config.toml
model = "image captioner"
dataset = "rendered landscapes of hills, water and sky"
train_examples = 145000
image_size = 64
crop_scale_min = 1
horizontal_flip = false
translate = 0.06
tokenizer = "word"
vocab_size = 34
encoder_arch = "vit"
encoder_norm = "rmsnorm"
encoder_norm_position = "pre"
encoder_activation = "star_relu"
encoder_mlp_ratio = 4
encoder_head_dim = 64
encoder_fused_qkv = true
encoder_bias = "all"
encoder_qk_norm = false
encoder_parallel_block = false
encoder_dropout = 0.1
encoder_inner_norm = false
encoder_drop_path = 0.05
encoder_patch_size = [8, 8]
encoder_conv_stem = false
encoder_layers = 6
encoder_width = 384
encoder_positions = "learned"
fusion = "prefix"
decoder_width = 128
decoder_layers = 7
decoder_norm = "layernorm_no_bias"
decoder_norm_position = "pre"
decoder_activation = "gelu"
decoder_mlp_ratio = 4
decoder_head_dim = 64
decoder_fused_qkv = false
decoder_bias = "none"
decoder_qk_norm = false
decoder_parallel_block = false
decoder_inner_norm = false
decoder_drop_path = 0.1
decoder_positions = "rope"
decoder_prefix_bidirectional = false
decoder_connector = "mlp"
decoder_tie_embeddings = false
init = "torch_default"
residual_init = "scaled_by_depth"
optimizer = "muon"
muon_scale = "spectral"
lr = 0.03
momentum = 0.95
nesterov = true
orthogonalizer = "newton_schulz_5"
adamw_lr_other_params = 0.0027
grad_clip = 0.5
ema_decay = 0.99
steps = 9900
batch_size = 64
epochs = 4.4
lr_schedule = "cosine"
final_lr_fraction = 0
warmup_steps = 990
weight_decay = 0.005
adamw_weight_decay_other_params = 0.05
Rows from block 2 of the image encoder, named by matrix and row number. Rows with one number belong to one attention dimension. Each number is 200 + 30 x the weight over its row's rms, rounded and kept within 0 to 999. All counts start at 0. After the name is the row's rms in percent of the matrix's.
# q: attention query, key and value (stacked) (encoder.blocks.2.attn.qkv.weight, 1152x384, the q third), inputs 330-383
# k: attention query, key and value (stacked) (encoder.blocks.2.attn.qkv.weight, 1152x384, the k third), inputs 330-383
q.79,097,165,213,242,196,220,191,171,231,193,190,176,187,254,206,139,212,190,228,269,166,200,184,175,179,178,231,244,202,176,184,216,231,231,160,179,185,176,153,156,144,158,181,199,224,173,241,208,216,168,163,181,186,209,165
q.80,113,210,185,149,219,181,193,149,200,238,182,222,231,213,178,239,179,206,201,228,224,194,180,225,230,237,184,219,259,215,278,198,209,199,241,166,160,244,203,205,213,156,219,174,224,209,234,219,193,163,193,178,190,252,183
q.81,104,227,121,232,207,141,234,196,186,205,167,230,202,221,153,224,174,215,237,203,153,193,195,202,194,177,181,254,189,174,223,264,204,217,224,274,211,202,195,146,177,199,184,235,227,215,192,174,203,195,226,178,174,186,198
q.82,107,257,175,211,187,194,261,214,208,218,173,255,232,188,217,237,170,171,219,258,200,159,170,252,214,218,196,227,180,209,237,214,163,224,214,156,230,198,224,247,235,197,189,248,191,190,205,201,181,260,177,201,181,176,240
q.83,103,157,164,159,184,150,189,194,143,150,183,246,168,210,201,212,216,205,206,190,136,202,204,206,234,152,264,246,140,216,225,178,215,218,174,224,193,203,222,183,265,240,201,220,185,171,200,188,223,208,172,218,147,237,167
q.84,108,166,218,214,206,164,251,196,216,211,183,245,209,201,247,205,219,173,212,229,177,197,209,145,189,206,205,227,177,210,191,186,212,157,218,235,136,191,172,235,196,169,173,201,141,235,174,197,160,246,170,243,230,167,221
q.85,106,208,205,190,300,207,200,161,199,212,233,164,231,204,214,215,249,216,236,198,183,178,172,181,193,234,198,173,198,156,184,238,199,217,246,185,183,185,195,214,215,152,241,174,191,235,237,185,221,195,216,205,174,159,223
q.86,097,161,212,216,182,235,214,199,206,219,223,187,221,190,215,212,146,225,173,206,166,151,189,113,209,245,168,230,251,243,208,189,212,169,241,187,199,185,206,187,159,157,209,184,182,225,232,233,184,184,228,258,217,130,249
q.87,094,211,206,242,204,219,190,175,240,223,151,197,206,179,208,186,231,206,206,165,164,166,179,240,197,177,213,231,191,187,268,212,204,189,192,158,221,217,227,221,197,180,167,208,145,190,198,200,183,231,184,252,188,213,242
q.88,109,157,175,175,196,165,179,192,170,193,213,240,179,220,145,187,134,216,187,211,224,243,199,211,190,188,230,152,179,209,241,211,176,166,173,247,230,201,192,226,207,196,186,191,208,195,193,251,200,241,178,151,218,247,157
q.89,101,198,183,211,170,167,225,188,229,187,135,228,248,236,183,181,189,194,219,215,208,168,246,189,171,187,222,205,188,209,166,195,179,223,180,194,199,134,201,179,118,218,187,169,225,182,215,169,177,211,205,170,218,194,166
q.90,109,208,205,128,240,189,182,231,224,187,212,204,202,198,219,158,230,205,190,184,182,191,171,205,161,182,196,193,193,193,187,182,212,191,153,167,144,158,257,195,239,234,210,198,193,237,172,171,207,175,255,194,156,180,171
q.91,108,185,225,239,200,276,178,177,175,216,241,211,197,172,242,201,213,197,202,212,168,223,160,210,221,216,216,230,147,215,223,231,185,164,183,163,155,218,172,231,274,172,195,177,166,219,222,168,209,270,197,171,267,169,217
q.92,096,133,217,180,195,183,140,162,201,183,195,231,193,240,224,216,211,193,192,228,193,179,119,151,150,245,213,182,191,223,156,177,208,205,168,207,123,177,145,198,216,193,230,159,202,164,227,196,163,212,209,164,176,254,174
q.93,085,190,174,176,186,224,212,190,229,158,198,239,230,198,217,177,205,208,165,204,158,204,235,169,199,186,231,213,166,222,185,218,200,149,172,208,209,198,208,255,234,227,196,226,184,266,173,139,160,167,202,206,189,193,174
q.94,105,199,213,210,159,223,244,160,195,237,224,131,265,230,208,162,265,186,202,226,203,266,227,147,159,177,203,209,212,160,251,249,201,248,205,180,210,192,223,179,164,225,167,179,224,191,218,193,233,218,159,205,193,199,219
q.95,104,229,206,176,211,230,231,208,162,222,162,199,191,216,174,176,220,208,199,241,213,246,217,195,207,186,169,190,245,147,253,224,206,131,204,142,208,189,221,234,188,245,175,161,210,217,156,222,181,202,192,284,236,175,212
q.96,096,217,214,230,221,238,210,190,231,223,161,153,206,134,198,207,215,217,211,235,207,193,249,173,194,172,199,208,206,212,206,208,130,144,230,230,265,222,239,184,158,158,214,190,186,201,171,178,175,161,242,246,306,246,197
q.97,103,204,226,124,168,176,193,202,222,267,200,225,188,236,171,138,161,217,188,242,229,235,209,197,164,231,230,220,225,230,211,182,173,212,232,217,222,207,193,204,205,207,281,192,265,216,247,261,183,234,201,178,243,234,159
q.98,100,191,228,172,244,204,153,241,170,178,185,198,217,243,187,184,209,195,208,150,228,146,206,172,224,189,221,172,247,215,160,149,198,212,215,208,277,193,215,182,164,216,209,177,221,234,202,158,160,203,195,233,224,226,226
q.99,108,191,185,187,194,232,213,243,260,227,167,202,204,164,207,178,236,197,215,196,221,196,236,182,134,183,240,244,204,194,201,207,177,252,181,181,173,232,256,203,148,152,171,233,180,243,226,201,209,245,201,194,148,199,208
q.100,094,149,164,210,200,193,195,188,226,222,267,148,212,187,215,173,169,212,213,181,155,199,228,177,184,190,191,248,227,208,209,197,211,199,209,151,168,174,214,212,211,158,216,167,166,201,258,165,177,121,218,206,209,219,158
q.101,088,209,159,189,204,230,218,246,178,206,236,147,190,164,228,140,238,175,214,238,197,206,254,238,174,172,197,236,169,157,177,180,237,212,178,199,212,208,233,219,163,221,190,215,190,212,232,185,189,170,200,238,143,204,218
q.102,101,192,207,216,179,241,165,195,183,134,197,180,196,202,200,238,191,252,194,187,205,196,230,247,202,229,219,163,194,246,169,165,192,198,176,167,165,190,204,196,255,195,191,189,179,169,235,153,254,192,195,152,159,175,205
q.103,104,202,187,200,168,179,234,239,181,302,223,184,178,225,266,197,169,194,197,210,187,182,220,228,189,228,220,187,185,215,174,200,236,182,191,204,188,222,224,194,160,185,161,209,124,193,248,258,224,216,219,244,242,159,218
q.104,103,219,227,237,161,207,212,216,170,197,199,265,200,135,205,124,192,191,218,242,190,235,198,166,193,154,225,196,219,193,219,202,184,175,218,196,193,208,221,218,190,202,230,241,208,162,209,190,192,244,206,178,219,188,203
q.105,097,213,203,237,193,231,228,126,203,167,159,164,198,182,174,183,190,162,152,158,184,164,157,167,152,207,163,183,230,179,211,207,173,203,214,197,247,213,184,157,169,211,178,177,222,224,225,225,242,158,209,211,228,214,191
q.106,101,224,162,183,209,161,183,154,177,217,121,184,213,205,197,248,195,250,208,198,201,218,168,222,205,156,157,164,163,208,204,243,187,223,230,216,105,188,184,177,227,206,231,217,190,203,217,173,240,232,222,199,154,209,181
q.107,096,193,237,140,217,221,241,129,210,219,193,222,203,168,192,190,182,183,151,190,188,223,202,165,250,156,167,237,198,255,218,191,247,221,182,202,224,220,231,178,208,198,164,229,200,205,176,202,196,235,174,230,174,152,173
q.108,107,188,154,240,202,225,182,182,180,236,204,170,221,204,238,198,197,211,158,228,203,206,180,239,159,158,145,231,128,205,249,239,176,217,228,256,195,255,222,217,219,216,174,231,184,168,210,212,230,200,239,242,224,198,162
q.109,088,185,193,146,205,233,217,186,162,200,204,208,192,235,188,154,201,234,197,195,161,175,198,189,180,181,198,184,166,181,174,201,159,136,151,176,167,181,200,160,168,193,177,240,212,205,188,211,212,156,132,207,213,167,203
q.110,099,208,143,218,210,197,176,193,232,259,197,131,203,164,205,193,196,211,203,147,178,191,235,206,206,215,147,194,208,239,246,205,222,182,232,223,263,190,206,200,182,213,175,233,240,149,239,153,201,219,254,211,200,195,172
q.111,098,147,191,168,207,215,220,171,220,230,203,225,167,220,174,149,274,190,251,228,165,215,266,188,208,190,214,260,217,223,178,263,236,204,123,139,265,138,195,173,218,228,193,193,190,206,226,160,178,228,221,207,245,166,143
q.112,100,143,199,210,228,211,221,168,217,145,254,188,205,234,214,140,237,198,252,211,210,170,212,179,144,193,125,179,191,246,235,197,193,138,223,190,167,168,183,231,203,201,200,211,216,191,179,173,191,231,201,217,242,191,173
q.113,100,231,208,172,197,213,206,210,148,162,180,190,191,171,200,234,152,247,161,196,207,206,183,194,201,194,184,196,169,214,219,203,200,164,185,220,185,221,210,189,260,225,163,258,170,201,195,207,183,154,227,166,227,160,208
q.114,099,212,247,256,218,252,167,225,214,161,111,206,213,199,171,178,215,191,147,230,175,214,251,209,192,166,212,249,238,168,211,218,155,225,215,179,258,216,183,219,241,230,186,213,207,231,209,192,146,219,213,175,185,238,170
q.115,107,182,216,200,251,184,255,150,256,223,182,130,225,209,193,176,240,169,244,160,209,187,202,169,222,177,213,179,173,203,182,229,222,197,209,143,212,172,186,135,216,173,171,248,199,247,189,206,168,176,213,222,213,139,232
q.116,107,212,202,201,185,167,225,259,222,176,194,164,190,179,167,175,213,213,225,184,265,218,198,226,199,254,266,220,182,182,229,241,180,160,180,214,167,154,171,239,233,189,254,210,223,236,207,218,219,210,196,210,244,254,177
q.117,090,187,186,143,180,206,139,234,173,220,233,263,193,220,214,184,259,199,159,180,201,204,188,180,188,205,172,249,202,141,149,203,217,207,181,213,132,166,191,187,210,208,194,197,220,107,231,166,219,200,187,179,216,221,195
q.118,098,215,203,196,192,209,161,242,193,223,194,224,186,167,188,195,138,222,188,190,207,189,230,194,205,206,175,217,194,238,200,148,184,172,200,212,213,209,232,211,207,120,203,225,176,177,195,185,221,217,223,220,206,208,206
q.119,100,155,184,165,141,156,188,220,232,209,161,188,189,209,131,231,187,181,179,165,233,175,159,175,201,189,206,153,237,212,167,182,236,263,209,210,240,234,253,196,171,161,154,234,237,201,165,178,213,173,214,172,159,219,199
q.120,097,253,231,215,200,182,157,247,208,180,184,165,181,189,141,195,202,194,154,211,201,215,212,240,240,207,256,215,238,123,182,131,201,209,215,206,217,170,266,225,181,171,178,217,228,193,159,161,216,203,224,237,156,245,206
q.121,097,249,210,249,204,215,171,238,192,220,177,185,179,282,283,212,191,220,215,227,193,183,202,269,231,149,176,231,189,214,227,190,157,225,212,257,228,241,171,158,196,185,232,253,189,189,215,220,224,202,174,154,237,193,276
q.122,107,195,203,217,147,179,211,251,224,212,225,219,220,153,221,220,164,200,208,243,165,177,205,178,216,188,199,178,186,256,195,229,158,200,249,145,249,209,258,197,170,152,216,247,248,209,188,250,195,170,214,235,234,177,220
q.123,103,192,192,223,196,162,186,302,216,191,172,239,209,195,191,230,184,196,214,236,205,216,175,146,183,245,228,205,240,156,203,174,168,217,206,207,165,238,203,230,217,172,210,158,232,183,196,231,160,171,198,197,156,193,186
q.124,106,178,227,232,158,184,217,245,231,176,196,151,125,228,187,212,228,208,183,172,197,196,256,259,133,186,216,173,185,162,177,231,189,191,238,149,161,178,237,155,152,201,186,227,115,218,169,213,227,187,183,223,184,184,171
q.125,121,188,237,148,207,219,199,176,268,258,242,179,217,149,207,222,155,192,190,165,224,195,222,169,185,209,195,209,224,263,203,201,279,176,192,163,195,240,179,167,187,198,188,133,181,207,264,197,195,202,199,230,193,125,173
q.126,106,210,164,213,208,178,182,215,220,266,229,215,222,194,149,229,184,222,211,221,184,175,209,204,217,216,166,160,217,184,251,233,198,165,208,148,164,223,193,219,185,216,158,221,201,174,176,200,183,228,205,174,205,191,201
q.127,111,196,269,266,253,188,205,225,177,248,208,221,175,192,259,140,146,185,175,266,147,183,176,189,219,215,267,222,225,173,184,218,205,167,150,205,146,199,213,260,240,175,176,185,174,231,172,220,145,287,188,204,171,193,217
q.128,103,159,202,233,225,215,234,219,208,228,140,192,178,191,179,233,139,222,229,192,164,168,181,207,207,182,220,209,199,182,218,210,141,205,186,200,165,212,208,197,187,147,263,217,216,209,230,207,206,138,172,276,247,160,184
q.129,111,156,192,161,228,199,205,193,179,226,171,135,176,226,221,224,210,223,236,166,177,244,201,193,207,225,188,172,223,169,195,233,229,188,231,190,145,173,197,169,187,157,224,156,169,257,185,217,238,217,204,256,201,144,196
q.130,110,180,159,182,211,209,184,192,204,212,143,177,196,226,203,230,182,190,199,202,225,158,174,258,150,244,199,245,152,188,165,192,189,207,164,190,229,253,223,209,212,193,160,203,222,209,226,154,185,174,195,192,246,208,208
q.131,107,216,290,257,209,226,160,207,159,212,226,172,195,196,228,188,229,175,164,260,213,194,234,201,202,205,221,170,188,217,186,193,175,289,183,179,190,190,198,185,216,192,166,196,234,203,162,115,202,251,169,211,185,246,226
q.132,105,171,143,231,169,194,245,288,237,158,130,246,146,225,154,237,191,203,190,182,242,162,230,189,253,248,203,206,198,231,185,196,163,218,229,223,149,226,184,180,206,151,186,208,188,176,241,195,223,163,180,216,264,186,217
q.133,105,183,144,234,156,191,178,227,155,189,226,193,153,178,235,219,208,185,214,230,220,136,204,154,193,227,219,214,174,185,176,195,208,218,212,245,234,187,231,211,212,164,231,177,234,204,176,254,232,188,283,217,186,171,215
q.134,111,186,199,155,239,199,186,228,189,154,215,165,172,227,219,227,251,200,228,176,189,222,194,172,235,204,187,189,214,205,165,197,217,256,236,136,205,176,213,196,164,179,192,185,231,161,208,225,150,204,229,163,175,210,227
q.135,102,207,214,251,179,228,166,205,211,174,245,239,180,259,221,175,239,155,236,214,169,213,227,201,186,204,176,113,198,263,197,209,209,208,233,223,175,231,196,214,268,178,190,210,229,163,201,193,185,271,219,197,180,216,148
q.136,095,246,193,225,161,195,183,279,226,181,209,189,149,217,173,158,207,194,205,236,213,223,235,195,191,218,266,247,147,212,227,203,164,226,198,208,237,255,238,247,208,164,181,206,181,177,172,157,192,174,176,194,208,185,189
k.79,096,157,284,200,203,229,197,186,208,204,266,219,194,188,181,154,226,240,163,218,212,175,210,220,205,165,161,209,194,235,250,215,266,194,211,136,166,209,205,215,189,198,207,130,163,231,172,182,190,139,188,214,203,216,177
k.80,101,176,249,249,185,192,204,206,193,153,252,228,181,208,185,247,184,231,233,176,241,220,268,251,199,192,217,240,157,235,146,173,247,187,233,241,182,159,172,222,218,209,220,138,209,244,198,200,181,213,203,132,132,210,166
k.81,101,260,184,192,198,178,171,222,231,179,138,192,190,275,180,207,232,184,216,233,193,271,184,207,144,238,243,194,170,189,179,225,195,162,208,239,155,230,148,242,213,249,207,196,141,206,192,204,248,191,222,146,154,235,143
k.82,103,248,220,229,207,233,161,221,185,215,228,200,214,194,184,149,206,221,188,205,215,224,190,181,179,176,209,171,209,186,169,226,184,247,166,195,204,168,213,177,128,212,237,182,182,220,224,189,163,172,151,219,193,208,124
k.83,106,215,231,147,217,197,219,170,194,192,113,211,223,238,192,165,186,193,194,190,208,261,175,217,227,139,223,182,218,184,191,234,229,202,208,197,208,186,172,178,232,185,206,226,200,232,193,235,181,230,233,270,242,151,136
k.84,110,250,238,225,228,160,181,178,197,177,225,215,211,158,217,118,183,178,192,240,198,228,187,279,164,187,206,198,207,219,173,234,216,179,175,202,191,178,197,199,236,218,209,208,215,224,215,230,221,193,197,203,190,235,183
k.85,103,216,201,193,178,188,209,207,194,159,216,181,207,239,200,174,209,155,219,243,194,204,185,189,172,199,203,169,169,219,190,191,223,200,198,192,256,197,237,217,200,226,246,244,225,171,244,256,189,151,234,156,228,194,218
k.86,099,201,251,205,180,197,201,167,165,270,180,196,239,227,254,208,174,147,245,216,201,175,228,188,243,219,190,215,212,232,170,199,214,179,239,236,156,183,195,202,200,209,182,217,190,167,197,223,208,192,204,248,255,156,223
k.87,096,183,268,224,208,242,181,167,213,281,201,155,243,204,218,269,222,230,200,180,202,205,166,241,207,194,162,203,219,182,222,215,195,192,212,215,174,180,167,207,206,178,188,188,225,229,171,200,191,191,204,228,160,208,196
k.88,103,154,223,174,182,201,196,257,231,228,169,181,203,216,221,275,170,240,143,228,214,190,170,207,203,153,221,232,273,151,196,196,171,234,251,195,227,269,188,252,148,183,156,222,215,169,161,189,174,222,175,188,220,201,204
k.89,103,234,184,194,237,245,197,185,231,209,140,199,139,244,198,244,190,180,203,179,219,223,204,185,169,217,248,184,208,206,217,235,181,261,214,196,185,196,197,233,244,198,201,191,201,241,193,213,197,184,229,163,145,186,175
k.90,107,193,146,227,222,139,171,174,171,220,202,209,248,182,169,188,192,201,170,178,165,209,244,207,197,210,203,176,173,253,187,248,224,205,160,174,181,236,210,205,217,239,209,185,226,164,170,201,208,176,300,210,176,174,259
k.91,110,204,201,148,218,194,154,111,182,143,205,174,208,218,223,221,252,241,208,210,183,207,148,160,219,173,177,172,252,215,211,182,183,157,213,221,250,187,186,211,157,236,235,224,230,183,202,205,186,196,203,172,259,221,191
k.92,087,232,212,168,212,167,177,135,210,182,271,238,153,206,216,116,181,186,269,206,199,200,180,144,138,181,228,206,200,234,210,154,213,248,267,236,239,158,182,153,187,151,247,156,215,206,212,226,248,226,236,182,167,205,209
k.93,080,211,185,204,227,148,260,217,173,186,206,247,168,211,192,221,156,212,242,191,206,259,198,226,167,189,214,271,195,180,247,183,213,190,239,244,143,185,150,234,284,172,228,231,249,205,206,271,246,245,245,166,219,210,131
k.94,107,160,270,216,212,183,159,213,214,241,238,170,197,202,259,199,207,168,158,245,203,155,183,220,227,160,167,195,159,189,210,212,230,179,179,179,188,195,242,251,234,220,171,178,202,203,155,202,159,147,201,202,251,192,206
k.95,105,187,188,273,130,212,250,229,226,193,240,226,201,183,249,154,266,222,207,122,198,160,256,259,181,190,199,223,154,234,144,244,168,179,167,190,254,175,211,234,195,166,184,150,171,224,210,224,274,190,167,153,207,233,199
k.96,093,198,206,235,199,193,225,241,220,195,181,224,197,212,204,202,225,178,147,197,178,199,177,249,212,237,193,229,189,104,184,197,181,225,204,190,210,154,224,175,153,170,152,244,172,166,189,219,149,212,182,179,240,119,248
k.97,102,177,235,207,165,171,174,216,228,213,194,229,164,199,203,241,133,210,207,177,180,161,195,171,135,186,186,219,238,168,206,200,136,234,216,147,224,247,209,251,151,178,203,198,185,204,194,189,194,167,221,206,181,166,224
k.98,095,269,283,182,261,210,235,175,225,177,199,224,192,225,206,175,232,137,158,140,197,192,240,206,215,161,242,180,230,202,232,212,207,163,213,212,208,231,192,160,201,211,177,177,162,180,188,120,179,172,199,200,178,162,205
k.99,104,191,185,278,196,214,239,200,195,253,97,179,231,206,194,232,130,214,178,179,207,200,175,212,205,213,200,185,158,147,179,155,164,176,219,230,226,232,204,214,210,198,211,248,167,166,214,194,192,250,216,195,189,164,229
k.100,102,187,153,158,196,196,220,214,184,220,183,156,222,211,209,242,202,185,231,188,184,212,163,175,178,151,210,220,205,183,223,178,234,150,225,234,134,187,177,233,254,222,240,216,205,176,200,242,223,137,198,270,204,172,233
k.101,092,217,125,198,248,195,179,200,208,246,171,191,198,228,208,130,172,163,208,192,235,223,216,232,195,181,190,238,148,205,154,252,180,105,177,208,160,209,214,194,216,208,217,227,135,158,204,253,247,220,170,235,191,139,198
k.102,099,218,122,152,198,164,242,155,180,145,238,198,175,182,165,169,201,203,239,164,210,206,204,205,213,211,195,234,216,193,181,177,186,208,230,227,244,171,220,231,216,254,222,190,250,180,190,236,255,269,234,157,197,198,235
k.103,107,154,237,205,181,222,156,150,182,304,174,182,257,152,184,204,202,220,217,254,219,160,194,204,216,150,188,175,196,134,207,181,174,219,209,164,189,229,220,165,172,175,181,208,227,161,193,248,190,238,176,272,243,110,263
k.104,104,194,185,249,194,221,210,214,212,215,115,218,156,189,195,216,206,212,185,248,201,205,211,228,220,159,265,184,238,203,158,185,146,197,200,209,197,193,201,229,220,214,226,191,194,249,200,221,179,191,212,174,250,195,170
k.105,097,176,159,203,225,217,206,188,244,166,167,237,189,210,230,160,251,182,285,146,163,118,205,227,232,229,160,211,202,181,178,212,213,155,191,208,197,207,178,190,241,176,173,223,150,201,215,179,152,248,232,194,172,164,207
k.106,101,180,160,183,199,186,195,237,268,218,185,191,232,203,184,184,216,232,205,196,170,167,223,209,206,169,239,188,154,185,133,194,196,171,233,223,169,164,159,164,167,220,170,237,155,196,165,155,168,239,207,187,224,213,255
k.107,089,159,249,239,216,224,201,168,209,195,184,194,223,192,204,176,176,234,259,259,176,224,266,192,171,161,195,211,232,194,177,211,209,196,218,180,204,152,203,191,217,234,150,238,161,261,215,156,195,187,164,208,197,232,147
k.108,109,173,119,211,171,157,181,208,187,139,223,184,164,215,180,186,219,238,221,210,178,179,203,198,166,182,185,210,159,168,178,205,184,227,225,245,235,204,158,228,225,205,215,215,206,160,199,213,224,202,195,152,202,205,161
k.109,090,170,165,216,195,166,177,186,203,242,176,142,221,179,174,248,194,203,183,225,209,184,212,237,206,132,194,239,252,173,213,272,217,252,181,160,190,209,188,225,162,197,179,189,215,212,134,242,225,179,199,206,155,162,203
k.110,109,213,246,212,252,211,257,194,222,208,205,194,184,204,174,220,212,177,183,246,213,205,143,236,195,190,216,150,209,163,223,236,186,185,194,240,185,179,179,191,241,224,208,184,249,242,209,182,229,150,216,216,172,209,150
k.111,099,216,283,270,232,230,247,163,188,211,233,266,232,215,187,227,193,177,144,131,198,249,196,192,222,212,190,192,184,213,225,240,148,162,221,180,186,174,170,220,207,245,193,198,242,181,178,119,178,164,201,232,151,193,163
k.112,100,244,191,198,224,170,241,134,204,174,222,197,182,163,222,163,161,151,212,184,191,234,239,252,200,189,252,188,209,197,196,190,166,153,197,299,176,197,220,198,177,233,239,209,209,135,170,235,213,211,221,164,197,161,213
k.113,097,180,102,182,218,187,164,200,253,182,179,206,153,191,180,230,235,240,212,243,190,189,182,258,236,191,209,222,177,202,145,225,218,256,240,194,175,190,239,225,226,166,199,238,271,199,221,214,257,207,220,184,225,198,223
k.114,097,133,207,222,215,211,237,242,228,173,248,222,189,204,182,229,207,209,207,160,205,149,213,177,212,194,135,194,201,204,201,198,230,187,211,136,263,230,180,197,204,163,228,178,235,227,230,188,152,184,167,141,216,245,196
k.115,095,192,229,201,198,250,174,195,190,237,245,186,215,189,223,213,203,160,193,200,161,168,218,250,207,245,174,236,125,202,275,195,239,203,176,215,130,138,227,193,280,230,171,182,244,149,159,179,223,147,239,216,205,216,177
k.116,108,229,262,221,118,238,168,193,224,192,150,206,234,114,209,232,200,180,181,206,190,211,180,130,197,229,237,221,192,176,206,219,197,192,228,191,158,204,233,165,167,191,224,187,223,184,208,160,205,175,198,250,237,234,122
k.117,090,210,207,210,151,198,233,118,161,222,129,198,232,201,176,189,193,203,160,183,201,198,216,231,197,202,154,243,227,220,179,220,164,189,203,156,188,206,217,224,207,175,258,183,164,199,147,201,218,186,182,213,229,179,192
k.118,096,213,151,242,227,176,202,233,213,186,122,158,199,179,158,220,146,213,210,191,192,218,189,206,210,168,216,226,213,151,187,182,121,212,235,234,204,215,250,183,208,234,224,224,194,178,219,198,265,203,197,159,158,215,217
k.119,102,202,182,169,223,206,147,173,217,203,183,169,183,229,197,251,172,208,187,184,210,186,143,207,226,234,180,184,239,215,186,180,212,164,192,213,230,224,186,276,276,218,172,244,227,215,216,132,225,151,226,250,205,203,254
k.120,093,259,244,187,237,205,254,226,218,166,185,214,178,233,175,220,203,226,173,184,207,216,218,214,244,176,224,181,226,214,240,185,237,165,180,199,216,169,253,231,214,173,194,209,168,179,187,208,170,121,235,247,192,188,174
k.121,100,192,193,173,193,217,150,253,197,239,189,182,210,216,203,264,207,216,158,155,165,194,189,160,192,191,178,169,216,218,236,192,167,227,201,194,227,233,202,185,167,174,229,177,182,212,183,203,223,209,209,175,200,211,179
k.122,111,159,163,222,207,228,217,246,187,273,185,247,218,230,160,234,227,234,150,220,137,172,238,212,248,231,187,182,186,194,204,196,201,266,165,218,178,227,215,221,223,208,212,171,194,209,208,233,203,135,160,233,240,141,199
k.123,105,191,170,238,128,218,198,196,163,201,232,208,221,187,217,230,207,219,205,145,238,177,195,205,212,251,203,203,222,233,165,167,172,194,198,192,204,222,230,218,168,171,214,160,183,174,224,225,235,167,182,220,234,203,233
k.124,100,188,169,209,203,254,240,218,219,222,159,193,259,156,184,209,197,188,209,235,196,174,174,177,306,214,198,225,203,223,190,193,136,148,185,206,208,237,241,218,214,214,215,185,204,167,191,194,225,260,203,189,168,236,242
k.125,127,181,237,201,163,177,222,133,197,256,181,170,215,170,240,170,199,175,274,218,178,194,231,210,187,217,193,195,137,230,202,200,200,172,198,216,171,177,194,194,227,221,190,209,178,160,211,189,199,248,189,230,225,201,233
k.126,107,212,190,155,161,203,216,235,178,157,243,198,203,294,229,192,209,207,209,183,238,235,210,216,191,218,207,197,176,227,126,196,193,204,215,203,253,163,188,198,143,239,184,151,243,216,175,199,221,206,170,191,172,167,216
k.127,112,208,228,185,186,219,163,196,210,183,210,204,211,126,162,178,205,213,205,216,201,203,245,152,170,220,177,180,236,186,228,204,247,240,222,122,185,220,202,239,161,188,190,198,214,250,211,202,140,158,177,253,246,228,140
k.128,106,198,186,236,148,205,219,217,207,200,202,205,225,146,231,186,254,223,220,186,222,181,189,224,204,178,160,212,173,142,192,233,213,207,211,212,136,205,183,230,122,130,223,191,222,195,184,169,254,176,200,213,178,227,260
k.129,101,240,224,181,221,247,232,151,183,149,173,215,287,205,219,200,209,206,193,232,194,189,217,224,184,215,139,179,265,199,218,153,183,240,241,265,204,156,156,225,229,206,202,254,196,162,221,168,162,226,176,175,219,202,251
k.130,110,116,187,186,221,209,218,164,168,229,190,158,207,177,170,179,213,180,215,193,225,187,210,191,211,156,181,280,236,213,232,236,241,140,211,233,196,197,273,243,245,213,215,192,173,152,188,216,182,235,172,190,185,247,231
k.131,107,192,225,196,220,193,177,185,198,155,169,194,199,180,154,202,237,227,164,191,165,260,183,151,183,235,193,209,206,213,218,187,220,209,206,218,223,215,202,203,189,206,240,94,246,178,214,230,246,176,151,255,194,247,147
k.132,094,230,205,244,175,201,241,244,227,214,224,193,232,178,216,216,202,213,159,203,183,207,176,182,225,192,173,193,189,198,261,212,173,216,171,193,233,202,212,207,183,224,259,230,175,248,213,186,198,199,204,170,170,200,225
k.133,099,159,142,219,212,252,186,163,193,247,171,186,194,190,164,216,205,241,141,207,213,204,207,236,182,265,190,244,207,198,202,223,182,204,198,188,174,197,203,158,155,206,217,164,247,206,216,182,176,173,213,231,241,162,250
k.134,111,169,196,160,245,203,169,208,200,168,169,175,205,174,119,220,192,190,196,222,205,200,192,158,158,192,231,185,173,189,226,199,193,207,203,202,246,150,205,184,220,243,201,112,183,213,172,160,196,233,191,175,182,240,162
k.135,098,167,190,201,175,200,230,191,238,201,204,182,192,165,180,193,242,220,185,117,143,194,189,195,163,161,210,158,178,223,162,167,230,205,189,188,214,159,196,203,194,211,250,226,123,200,186,226,204,145,190,231,185,212,129
k.136,094,219,247,160,154,230,227,160,189,229,185,204,217,133,157,183,220,246,153,164,212,166,179,165,272,186,190,213,216,198,210,205,187,203,227,157,155,222,248,199,227,168,219,246,227,161,215,231,187,172,190,153,237,246,262